{
  "arch": "shufflenet_v2",
  "train_examples": 48750,
  "image_size": 64,
  "depths": [3, 4, 5, 3],
  "widths": [160, 240, 352, 528],
  "num_labels": 11,
  "adamw_lr_other_params": 0.0015,
  "cautious_weight_decay": true,
  "steps": 6800,
  "epochs": 35.7
}
Rows from block 8, named by matrix and row number. Rows with one number belong to one channel. Each number is 128 + 32 x the weight over its row's rms, rounded and kept within 0 to 255. All counts start at 0. Numbers have three digits each. After the name is the row's rms in percent of the matrix's.
# p10: first pointwise conv (model.blocks.8.p1.0.weight, 176x176x1x1), inputs 88-175
# p20: second pointwise conv (model.blocks.8.p2.0.weight, 176x176x1x1, transposed), outputs 88-175
p10.55 098:195147055145198106108138150100101123130197108118161147137124164090128162125205093156077143136136176157136189150153149080095086074075113086167094128192167112099136138158112112088146140183143135132153066135152105117101132097081119097106084163133114101146074133130143
p20.55 102:209177147128107156099144128115067132118115182174134146098162108117124147143031106075118124098131126120130112112089110153154140139111159156148086125136145177162119144086173129120065093157074124137150165155174128084093083100115086076094144145149070174161110123116121
p10.56 093:130161156082138133133102153151100089095091057123153118138143143145132096156133171109112135110132122164099178199159095180102156156072156087098104128108063137141102141128062121164090115078160147110128126140159144079110110198114094131154113118132171136156155139194114
p20.56 100:138104128113172105134049108104082107150114161104177071096192143120146097122173163158069083101199137144121136121162102130155134141157130111086133176164104195111125171102129105123096102159125118171166079193161132152110093162148109141108145093154112091084111192107145
p10.57 090:114148132131160182108150128095113107136144128109119107143158129143117187108160114188128113122081103096140129111088123146188029177129134075175179076137135135109078124135204099135083110115103077173173142146072069164136114105122113142149157129103095119106144107141109
p20.57 093:118055110154135156104127155121126118114125144119147150119073165116117130152105128168163106166113191123140136097139202175105111121161194147145141123063112146160102113165143071089061187119128141149101114172108123122146131146137153091151133127159130092194134100109145
p10.58 097:144141122112111123168176136120152147115076134143171095095121126097152117069072095174090134186137204107155112128161153177060111155181151107113100119149086198141073130120156118192106113087136062114121120097141134082117039156128152112151123094155099144093128079062095
p20.58 110:145098103062122094133073084152091117139065134127116158133102107094124090137133135124132075145122070091145131058170195129128146117182079105183147120151116227109108147081119103134119154163186119128154107147164131112099094178143092131116177177140069144135140180103142
p10.59 104:060065138144114092167197132129166092141153197178123133092086133164150100136172180145129156139130166131133084126173101100160144114081160109116059092137118122089111205114099174127120108109084143084150122136157156092081130075190161121180100087103146181144120152113142
p20.59 095:147165141139100154149148170126131117125196167120116109124160129129078150122125079127123116185117191183183121145137125124107151119103099146096088120115134179109157137158104206120106111147158122126142187159073135155126132148149086150111172141088105158109128108021192
p10.60 103:101103122103196112133100126150132163149079136120134122167162082092150125220131120168123054141113172208075118110146104099137132142106135157133137127119145169154196137122123111124106031119163114099097106099092205171136156149104144125101105156132052176141152104144108
p20.60 112:072086155159120138172132101127072134131116125093157185110169081102176131148097039119105160094170093159104132090172126083123147130174083147111126135161161100097079110109146137105092084147148178138109087036178129146134162134121088143102092140109150157167177090140099
p10.61 090:162183150134107095119129158113135132088169147189210150092116157088118146106140145182136127097149109098153138086115095041097152131188085076189102123156140105130108115158100097073111163161126091130137133050061118144127110118117141116159107144140141091182154108119155
p20.61 091:145164082140099154131116095092165091156127108085125183102157176135090135106114148037149134119143116065130164152124155153172141102104134076086131104171179181112162143138139175085131171098125177106150150144140168162119140122143096187158087094082128125176119167147106
p10.62 104:122072117093193110204154161061186160124120138123138145145157122154154124046072131120087146123122116083125126064058134050127189167152137121121150109135140152113155178150185117093118097131112087114113138169087128058136088172143185146179108081108142138167153249131090
p20.62 102:131120065098136092145114109225145135151109095143137139096157146185118165103135162178169127173134127139124137157140111084046166146171115168190158183143129118104102138163089146092079099166154127163141176127149104116127101119126179075143110096142089155112126111086122
p10.63 106:123111131210157137158103180173152145115106119134124155046131134206140129117127084137116190088108094112123128089155137122146149134065188132113098160129145107109103077100139179148182085109134148147117142192139088110171180150135129055080156113123130110127157169114089
p20.63 102:133112128195173095118148130103073174101181122173131165075144157079179145161101186149110134169082080143135170154053117106154126151073132142197139088116141089174127124114122167161053146123124139143134102148129096138117194141132108130123098155127163076086163121152151
p10.64 097:102101127180136113115090168093132098095187150101120118078194141108094201122115125130201117121105144126190180112108161063125080102149154149171104091194094083118083113105142130110180143178166093119106158063107159127123119060110089103146098152165128122115103157086056
p20.64 114:145079121127124142128147148136127076100094126115145186129071114128151076101165192182142111186097159143097132090087142125100166113173154139151138102176096138154127107159172136116151140130138142110114175171105135146151084081186086176072153124140144130119088127099168
p10.65 102:090122132126163138092153156172076178109119161155120175145138130208126096124134125125085184145099117117151168168060132108187113130094164110176112143155102124147140136143092114124079163116135118123089084190123120121185151061155203141151118136139093138088131142163138
p20.65 102:144092155207139184089149067167176149186198182121131178131100138122135142159154138137118078130116129091123145117117136102142195156094117112140101133142139188069141110135165160156169133084127126106086133172105155119175128138134123139115136050153030146097097130129092
p10.66 107:129204132097108128125139182122139156121159119106126112074156098138105093186158111129095143105110126103143113135122101056130098160144208126137131155120151158155146137124091158095110129140171123120084073067053156191149095111134177113118103075111137121120105131102137
p20.66 101:144142109098102119111111065110134116167134079142167107086143099182137143104182180153103153071143121101160129128128209131097090027097102110110139146147145157178164142122122072151147188081117081128172084127161135131128068109061135161111147134156076109122155091125123
p10.67 087:051124106102114082125109188185117154115114163170171090140169096114147160118095153194168149061105153102074194115151091153133116161161177083081067116151137142077145146132090122167071093104113156207127158098124110112146139109162115132122118122082135131145128117112149
p20.67 100:177119134109167131161043163081104141121161154164176093138154153086058112161139139210116141142175134139110121107078094137145111105150095110185141156105073104112158187117139077141142110101175146171087130128130152123114120157092070107100101131138140104115093071099111
p10.68 102:097140160119128174118148167162107127106140152104120125094165120133137143130120109121087149093148147083136059217108103123166086132115150103186136106145139056168091133112119092164134147131102101167148099077128100117117116090108150115201148115141112079094131089118123
p20.68 103:121129180122178117101098100119203088152220085077104143098137165084139082107095127139157111122184120173094116097148110146114121089107147101130149120142150158115188192121112079118122173162125118139132117096138205173112103160109145166170163096066152146127094091160152
p10.69 102:143130158155151090190132137111097151176115112116164136130142113142092115152136122112106151120144093142113051110181135113112163173137144193111170099113131090124137132132143084157121101075105162118169115111104097093097176102093149154172127156161147122130070126254146
p20.69 101:156153133077093169141180089177140128115131136109087143133152128195076144167146127095122096125095124166102066122183120111127104075148085142129110108110180105165142142162165108139156065197075105144193114157139140138138129110161071095130194131125056089167133106165063
p10.70 091:160079136086136131096118149127155118132176114086178123140223124144109111178164110142116100130140162122155162089182091112137072163099107076136093148158148126125135146103125142158127140092122169130108153122095181075114095120159137123082150117205067095117174101115156
p20.70 094:113096124147140184188151195081130131205096118103134062130109117105108085136118110110067137138138155191069172127127082111133111114100138149077101126164117144074125092166123171085166222115097167110094098169061096093190122135132168130107154131121107140141164108128161
p10.71 099:108105164084111142101075120142099153130145126106164162118089083120129167114160076167211140124113135153081116119094138124083114121132078104057159120126153108101172163127103132071114136071170117105135178081187156217101153172124201155143101127096100114148114103094186
p20.71 100:143101140108131135078149176134146113092112115154149110156138120160146103164142148067050130094108186101108090134131066142151126171095174118135099100101133110151082084129201132073096135110148162116084091101098159153127131176100116129069118101070149153168140138156107
p10.72 105:137148134111182198121095115139156107113147098160124148122179154122184121168090086093117110096029088109108107126144163122124141087093137131128052118148129080128147147103178086168092098141181135087136096080111157096085104120102140122149106231111109178098109125173179
p20.72 091:139116158077123136083148107145142068146073090151073130119118119128086135141146082100160155106172106142142111136189204085133114174121116153151122080136098102177119144098183137164157138099143107151073096180150100117134099148114089097037075155169078169093158181127132
p10.73 096:114086103138044104141156122083132102169119128123079111056140170089170111109103085142121159118158102093113173134164134141088116076123098116122162089123108148095069089131126112138137155166156096155100097115148115090120104172065078114115112101139136151094154132094131
p20.73 102:086069102126092117094129123143133116081175182102119090080118077226138135159119089213232092136082170098103141145123124103140172143098178100056116109155162087144145092122164137152112103102157151077123105175142139186146156168102103135217127095137153095143176145122060
p10.74 104:138072151124108130154163130124099152098048084182126113122114124167104125084112140138130106094107112144138135097134138114065087093101171139066111158128101110055083143158139144123120145164158146135116131116090105130139124138137200117158099116175090121165090143089083
p20.74 092:094193169173114110090154127121134124122125098103027051118147158146143133180108125140112165194170141140080103086068139167081133085117144167162112097099148090104124126157127120149159040073151148127117155121099148092126153109118187148104102152141124133079202094181130
p10.75 101:188131165134165124117133126138130128130157120094151098112155095065161120087125103132161121167162082102133152043113101096106182081144093129114149190125154107128146087135135134196141133104124115105091141132128106168140072148160154125140116189146112119113133146078129
p20.75 102:159087109213141122123134189137163150158166137108112131086123104075113100141174137114121154145096109109071163103164187096179105150089096112116151131134103125143157100172145113177177126178126083086112150143171098184128145192095076151149156118144094113101133140128065
p10.76 094:114162096180130239113146133181127152075102110097085143141117143132105189135134103136101115082103117163129150169124075187110180099113157104137100144075139120195151122140089123157103080114088168093120113183099111091170106125155085156085129155156161143128124161162146
p20.76 101:117155133171182189196137081127157133147133144073137194148095163169126129160096172092152108109130118135111140178127128145105111145149091063153135052132138117172107102137155166123054157102139202132114199195073094078170106146107116110130125121155128148078138094152114
p10.77 104:107156140095128208114138152147140164110120120095157148148128174135117167085119093143139185148144151117101073121134127139110116122109097131076104147140106212132100057168215090146141139117178155135094145082117177115127182067159126109110143121176119097148153140072151
p20.77 090:109155152161046107124119122194068149083083122140134113077110121138197077135102113135090176145160093070137087170152081173116131125083123122108103158104118113085122155110114122056105082155132175074169138116078124182081114132090154112144165109142141184136162108123149
p10.78 102:151119138067120082155138139073136120113128105127125194143133122182167138121093044098145159071119121129131136151106124088083100108089080097158129152051095116129119092145154132107116109132111094068187120135075094150179092144109106135098122125114133129083133103163091
p20.78 109:158073094121125096091166162128132128081182138103106149152169119145133145113091129139084146147113115108129163134126173115147114127140121114112104159138159158145137089097137138146087088110158104126131143111169182117093081093114168151158189155170141139106134100090103
p10.79 098:104112085118081097112072155133085073131170090131099118184043124138118121061117102111139221116130120131141128062133126087120119161191130094142200126094107137175116198128156170155146122119134126125120101164133141088129096104141095119124139135167120120117075158141189
p20.79 093:099155132107148188099138111136125086180153113191102157122167144160077093103164164118116112172173146166126122142114102122111093116094160089112167124095099100118116097097127130159120110162087106094097076170115135170139077132161122100172078125103136058152095164123136
p10.80 099:140082128127108157152157162151044112082159145100125149104085137121120176102141050148102131127116179165151112173113096108180145135168145032111117117113149182197195163159171140102179171108118108114078090103091145115130126148099155129116154152166153161116099110184143
p20.80 099:140103173043124101119103169179085065168106126122108115103143148104167088091168127158100173097124062125146039111139155105097103185120071091110105094090119156090145157161085120174119192095140110053133102141177121110143135120141092152104178093143156083115139171127059
p10.81 109:142074177122129121127155092036161044231125086128101115092118064149138143107107080121121134152100098101134127130106089150116087162143101117111150123149148132087086151136158106107118125110183203111124122140133086096166117104100146133095076053130091104139095115097157
p20.81 107:143106134160088182127168164146165188105097102143150182086106112057052160130183168143123193157099125099069151116110106200110144136165107117108088137179159168083123128144203135127135114071154197073118109144155144103074110109074110135125192098099133130161133143125122
p10.82 102:122161100155179117093140165119122082106126103113129118157178193149100082171093136143146109112143126142124159104118190255084060128164116138142145108192132105139143188133183096149167136190117162144137107157134155123150136104130147174138120078140115152172108124150104
p20.82 102:171129164147159158138118118095144133120153082179153136140076161078153100165152081137111113163129078142142135177051145172128129156161129144166085116120132097122108097135148126100122136099159158157076108117092102138106178235151165094134201102145107144028171099110095
p10.83 104:179140102107153140111124133127165113218103132120067125140148172172121130182146157106126094147144122219110120191117079127089099057151114095129142073123101139092175129083113149161087123148105130150133134116130066142118105128106115190121122112125114175115131172156131
p20.83 094:182153107086102066162122145128086072121102134169089092141164117117147047113100122098147136083180131171134091135077213127158121101118092145129128138166118107122127149140146196145142132098126122162156087075103177164120106098157144209076101092139108138158113119136152
p10.84 104:042213116134119132144111140086065108099150095051123117101165085148104121101147100135123143140168207164146116197146148189092112095156190083126117116104128159149179122099116134085128127177113124153167107131132156116110143132125130124112148153147088171110084144112109
p20.84 103:177103148132132129114077145126110141177150119115083117151156134082148072144153108151164183091127155126088132193137160093115189153150193088124100086170090142127088060136083085168111076158118175156148104174124121106102146185171068136141148104148088092116131109132126
p10.85 098:152097150138092103101140114146155108137149120133103127099155108109154177075152165104046145111188133144107127147122088150151119106187069029093129112090126108131128150112114104125144234136124154159151046140121150125121112163118124133126153118107167161118148067148108
p20.85 098:137073205127105136177125144132196133107205113125126145122137124112169121150154051099111161143136142096134156138093138169083156128096145153105148096144053117084104138101131128163097116143145079143117137222105106125112108107157105127133158100115134107167162171154119
p10.86 096:102177087181110188079141166129136100082135172121109082112123204114112161168140150120184141142092125085107102165138151152218162131132092075110124197076113123119108132132074153138079181111101155146103120123115109163110049086132100128155124167140095085153129118079108
p20.86 104:144144145143080139111106119162146140125160114182137083116154090125116148132187133116106075194189139123163100144172115144134145178103133141128137100110109123142151124166142139132097113167142112194124131160131191206115117116078117185130169128183166106130199126105141
p10.87 101:074192098225128144151139113072125100106117098120144196131182077133117219137159117122113120100115179079133120148122198086074129124126107118101086113140110090128110124120102127105135131155104152107171141082179155152192156088084091071113138121143162098143073099054078
p20.87 100:135135072171115147088100157130056047163150127158133112132187155116161126090122070071120139138130127145094135096112177097153127144135109169123157150153170106123094107096124134121090132057121129123111160147176098157093094142155140169099167127172090108141130144143159
p10.88 102:109177167159052103096081134159131152098131139181078146156143139102046138126086082104113100139105114167070157084103100114124128157069038121070113138179164140033146114141123147082098170092147081101141122103157151088120083113153136127131144134082164087122098115102125
p20.88 094:113145125156132164093187125069121102128118139155113121083090108161134096171154122114100158104112107090127137148098104119089221097091094116107078117091149049081083102127131149148155194150130101151079125137117143155171134149162147090171078165157158089165142104174115
p10.89 107:126120181058108135128115184163171171123094139159090130142087079172116178142119162090148162096101045161124120154087116137107077114171134166117102183162036123147161064078140157116163141121155150066092166145129150131131180158155152093144161113105105112167211120123128
p20.89 098:170115074074069093151149111155117108081138124149103169191127124114125113088117085102115115101115084176132098148101125103145071142138146175148145130113138105132118134148112188088134073092154115101130127120131051130052060139178145158118147134134130155114135121152128